A small image classifier, trained from scratch.
Model: 48-pixel images, arch resnet_bottleneck, norm groupnorm, activation relu, depths [2, 2, 5, 2], widths [256, 448, 784, 1360].
Training: adamw at rate 0.0021, 17600 steps, batches of 128, held-out accuracy 100%.
Data: trained on made-up road signs on poles, 245000 training examples, 9.2 epochs.
Rows from block 4 of a small image classifier, named by matrix and row number. Rows with one number belong to one channel. Each number is 500 + 40 x the weight over its row's rms, rounded and kept within 0 to 999. All counts start at 0. Numbers have three digits each.
After each channel's rows are labels from the 100 images, of 14976, where the channel reaches its highest value: "strongest on" is what is common among them. Only what is clearly more common there than usual is listed. The data: made-up road signs on poles.
# convs1: 3x3 conv, stride 2 (model.blocks.4.convs.1.weight, 192x192x3x3, each kernel summed), inputs 0-63
# convs2: expand pointwise conv (model.blocks.4.convs.2.weight, 784x192x1x1, transposed), outputs 0-65

convs1.91:501502511626446443441425482498446478436450541507497472448529498514537499470489506450452501476538454420471449539453480522450505526447455585438516541547521530502502505579448530519565501539456531
convs2.91:462406516466486475494540430494515658460480530454541476530505501467464495513467474451509511503538393415479524535437467441388540490515583505477499583486437472509489481496493533476469513463489472524521
strongest on: circle sign

convs1.35:504501426497457472505510520500496451503469487463515490499375408410512513500511519510484495488497456503497512513507479402435404523511444512511492438538481427517587544539507416539537493533527519
convs2.35:486567522489603463510557520489486453510499577485510487466493505496498491477496479491410467477490539574513577524501495493482365512517383495509495472492493504528522493491469475483488490628482498569472
strongest on: triangle sign

convs1.115:531502517588533523521434517491480534450476512538469476509546539506475520524500531526470492454533532470435483540522476543536527496452531561437487528564555548498526498557554549499563520573451526
convs2.115:386454453528469528470440440472521560530522483568586532528441506508487493479454431496575492457469477439494581503446470501424541559469578513507497491503509517444516484505492478504483481416528399525510
strongest on: hexagon sign; pentagon sign

convs1.86:429471413430508534503546495538504464544525478532506529516453463450541491509501523495524496522495526466546489448509484445501472540538523448530527510448502444459431452501483452509481435439545453
convs2.86:473530476510473519513565554507506549529515497417655495514470511536507538537519481500463498471457521544496637538538520517529483496494537537516502582510436524518498500519518518507555520515536524624483
strongest on: triangle sign

convs1.48:536516520456536531540545461531514516542525491535501517536523531530523476535454452541535475538495526511544486499543503528537527474543529465545480514500516512519529513445530522518443525528539513
convs2.48:495562453508568542501467519504496400499506494551505526548529494504500505527500448515433519478442525592513573521530470501549429518461429483454530430493515497502532469528528527528498538486505390532496
strongest on: triangle sign; pentagon sign

convs1.175:548513461541497519530535440556516519522511546545560532533426475466516471543545485537534507531552489480533462562545506441499448433533504567535517435566502436503573520535511426501538476513504541
convs2.175:518520485430523502486408460474496370479474463557483478509497498499507463512478562492573494479409496630490508546520522504475417487513452468510531439490490499486459508489487503481486518550478448399487
strongest on: square sign

convs1.84:517516513608462477466459495520474473462487535507507499474556507529536511490529499478470527481526483447478476526473511517466529503461483580455543551550534543511511511568466540520577496540478522
convs2.84:503427496471450487489501431477461601449492552512532440530506513453477485483524475438501506515561390425466483484463470488444551465525555465480507522496496501481462510454503556485464496447474430548563
strongest on: circle sign

convs1.60:482490441498485520548581500447423490568484489472449494542428466483465478530470489547543421559489500501571460488559455463491445498583476483581466444591501446474492492485530454526515467508574463
convs2.60:551463459498514475533494452481413435506484441450472500455445547475488511509489493512446490534438511501456461507449527520551485511508526498439451457480534485535472503488496479491457471547458538527470
strongest on: pentagon sign

convs1.146:557554529509531536534544461534519541548540515543509542536528540533522465538474459543537481548548532522537489540537527537537532461545533510541510512546533521522541517468530522526489531529533521
convs2.146:544524477480515494488413508506497468489475517609523505506541497475515517493472515478452500447360548568515515481501474502512500490482522484460514506505493506508484496490501509476466539430480398501499
strongest on: triangle sign

convs1.56:556565533613498532552556520525476518561567583526526580544483500533535521561539558553554509568604506514564464618557555503498490508566492612557567485612523488508574502565495482508577504554520500
convs2.56:485419530453393532530475450492450589550556474478487513487531552520528555515510553555568523512472445446556503483505563480440455544495577516486523488494608494564526498459556526523488517526521463378497
strongest on: circle sign

convs1.13:470481556505526496501461485474511546467507449492479498493542541526466490503451509509470470458480507489451508511494467552518537464478520480460480528529499556545533553517534551545516537515476530
convs2.13:526490493482468484514404531503457447544522598493519506528453469537534504528507499525499497495517522491504505508534491495491580544488511508513522507520490524518534507506544498526516494408543463498497
strongest on: pentagon sign

convs1.29:463485563528506475491415488472498504423465462494465482471559532531480498485456510500436478418493496476402492516476471547498546476454498493423488555545516564564578574528510562564525548537420546
convs2.29:490521462491472533524399556488524470516497606524494531489501494497529518481506498515491510495566471471494538506483513513495579501500512528491514528510521540500530508506519497506501495495527333500465
strongest on: pentagon sign; hexagon sign

convs1.87:512525393504472495477497441443463467512496515518485544485422414430571461479512449483506452504502473484504464535487521421483425495514455502514533473541546443472528487500447444498509446559500497
convs2.87:435504521532505525513454404525455576516531480520557489500505504524513532472492468496565536545433426423509620494495517490452485488463595537573482513560555503524504511551488509486471517524477557472460
strongest on: circle sign

convs1.88:627533542511476503491526475533526538519577528486510552505535522561554473512488494516502496520535472540517443536501595543470541493525489511523520545580554538538605570462472541560489548574499548
convs2.88:418513542545611537553473563454474506499548592506510545558531518454488488527506451482470465511484454626564488392474472501411428517472474495452507499490506500509574488548514502442433555495456410455502
strongest on: triangle sign

convs1.172:531558463552468460464507483501483453486482537516517511468457455472489469474548496466486532494538458497507481533459490450468477489484470570488543489527502477477442445512439473454535481460482507
convs2.172:457469516543507527526609522500451577489518485430503519519501519532516532534508461483461488521620395528505464509525523521415428485497470522530490523541505521489519531519497528512518484590503597549517
strongest on: triangle sign

convs1.150:524521481511448467454514518516522451499516565488540506470462448478542510458541522456491532507516447506528487517462552465444479542496454519503541524509490489518488506532451475522541491495512481
convs2.150:527461502529451529535563495481488531507519462381560482509385531513540494490513517497481538511475512461525545487545520526469542507502542566517516567529476499541497527543495490526545497508539518581465
strongest on: triangle sign; struck through

convs1.112:527501544547568550566536511514463569549495492529476489565539584547473486555483525557546483544521554468524519512561475562586539488534557536534497486521512532445455440522573539468536517501539491
convs2.112:438470522503472498526451465501506566494480449456577502514484496477494504495494468480556491495414461469510537537513533520484580479531574511509521533477482516539524469491511463527500468421531465483500
strongest on: triangle sign

convs1.181:504595397438458458442531423513491430508521509425498529457430407441538402447533436484481532511541444480526463516460556423438451442512451464506540516505545464518523459475497466495479476497531529
convs2.181:484511473542504515525550591517454530531513474409565493499463499544530523525473505475493497507470492546502543535497479502487498520466512525528450574527484487505515484535502503519548512575500532576504
strongest on: triangle sign

convs1.11:503471426475443445467476532462513399471455476441516440466402415406488505461488493472467501467490430543477511506465469403431418534482451485460496447518452432493564510515481429481515461491484440
convs2.11:454505447538543480534523523544511430491504534529451462507477466500495458495502483456429499510632537535480553513528518509482417465516363488495485461484475468478501496494498462494536504626508565545510
strongest on: triangle sign; struck through

convs1.160:587579553539470491473546507545543493532559608558584583495547521560596507491566507479522584550580460489568538576491587531459568532539479546544579554605473514548537570477440533581503546529519537
convs2.160:527506459438506468483538543457504436487488587406515468468473464507522455526452475510444474501521552476518535472507531501506449485476465509496594537476481503524524497553507509493523474545513551582492
strongest on: triangle sign; blue face

convs1.31:447501468411541529548509504520525511510521433500468528526478500494511535529462494540495483486451516553485501479531462482529495504520532423502441492502505495543560556449559498534436547519510522
convs2.31:507527507443505509483386547479419410477471509546481475492467497499501485468507505485551486489467566541494518488471522460548462467510402486489398534520518497487495502503487486496476503557484379513493
strongest on: triangle sign

convs1.95:553519504480527537542510509526497567510488480538504499534497547508532505524464523529503478501545521521496528517540467520535518499517541476500480485503518507529555546502541498552472523520504527
convs2.95:440521497500461526478451429514530556489496460608457511523490503497521524518505570505571536523458479475511547530529504493513506510496531522515543366505494505475499508491508528530525509469503457449521
strongest on: circle sign

convs1.108:490407485433549510537546504555448530527420460507461429523472525516484526506522499518534484531455528452544522409526388485568491536525531463543443508466542503484444423481578511450481543482576497
convs2.108:471521482512480514511573539520509461553498464529494511511532467492526509508504483512532512483493566531520494487479458509532509535504502512440473452474525480465534453537507501524515494510533603509489
strongest on: square sign

convs1.183:534463425461520520515458490505463477478453441524452491511471461452496493526400473506487457469432544426456463476519437464531457509473544452483411486500597473479515479476511482465472493558478516
convs2.183:467498528531489489522418430511466610492537517574504493499496507496501498507483547476562524504511441455517555476488525478495444472449559490553481448516501527511542469534506488503510499582479439432476
strongest on: circle sign

convs1.38:495493560519520488511478497501487534480521480497482501483533527526500494514468528517477495463502495490462499535504478540497524476499508488478504536529509547551574553515524541545503543518483553
convs2.38:514530527490488503507380550511524391477493622498492507464519528488532493519468496510498477502527580496510419471521525509548556523478493514496494520509500508490492501481527492532505525451541397403523
strongest on: pentagon sign

convs1.145:528464441454543524525468522536505473478431457518447504515459470444513528533425490518477462462434543469455451487521411451541463529476552451465396499485583481515522518483539478523475513544492558
convs2.145:446464520537452512476436436480467631497510503603522478468536486512478492493482553492568502499515483435509527498476507492466449468454541501537505433504498503520509474514486496478476519571498467424499
strongest on: circle sign

convs1.82:472500480507530529488496559522396551525433470545441478503486528523523569498455516497511453491435568434489532509513500512538504581492526473522429510544566498474502523527486502554528487532501550
convs2.82:497507531498472475481506500541488582507485543563499488466518499483464481502504567482531508490478521450520512492476482513564489490493601484478490397495490473500505497515483520484475524462478505486501
strongest on: circle sign

convs1.131:528495545575558519548513501490424568520470504525462482547540581537471493542478524538526481521523542453509503521552462559580547475522541551524478499545494539471477477557557542486577521521521496
convs2.131:428486481522475510499450494504478566474499431483592507518483517514489495508502466501617524538366450497481502537517524506468589466488553528523556515522467504538509513523478501497530540344513452510493
strongest on: triangle sign

convs1.139:536475568545557524533501530479421564505446487520465500523550585545449524526469546531505493490514533487486528535537453569560543510520533508511482514552542543484515505536555547517556525559505522
convs2.139:545535523500551496516497516483545444533510458671500539465463513529520485489529547501460485513470566463533449483533488481546563510476539492485500463531489495517501498481490493527521550417534494457509
strongest on: hexagon sign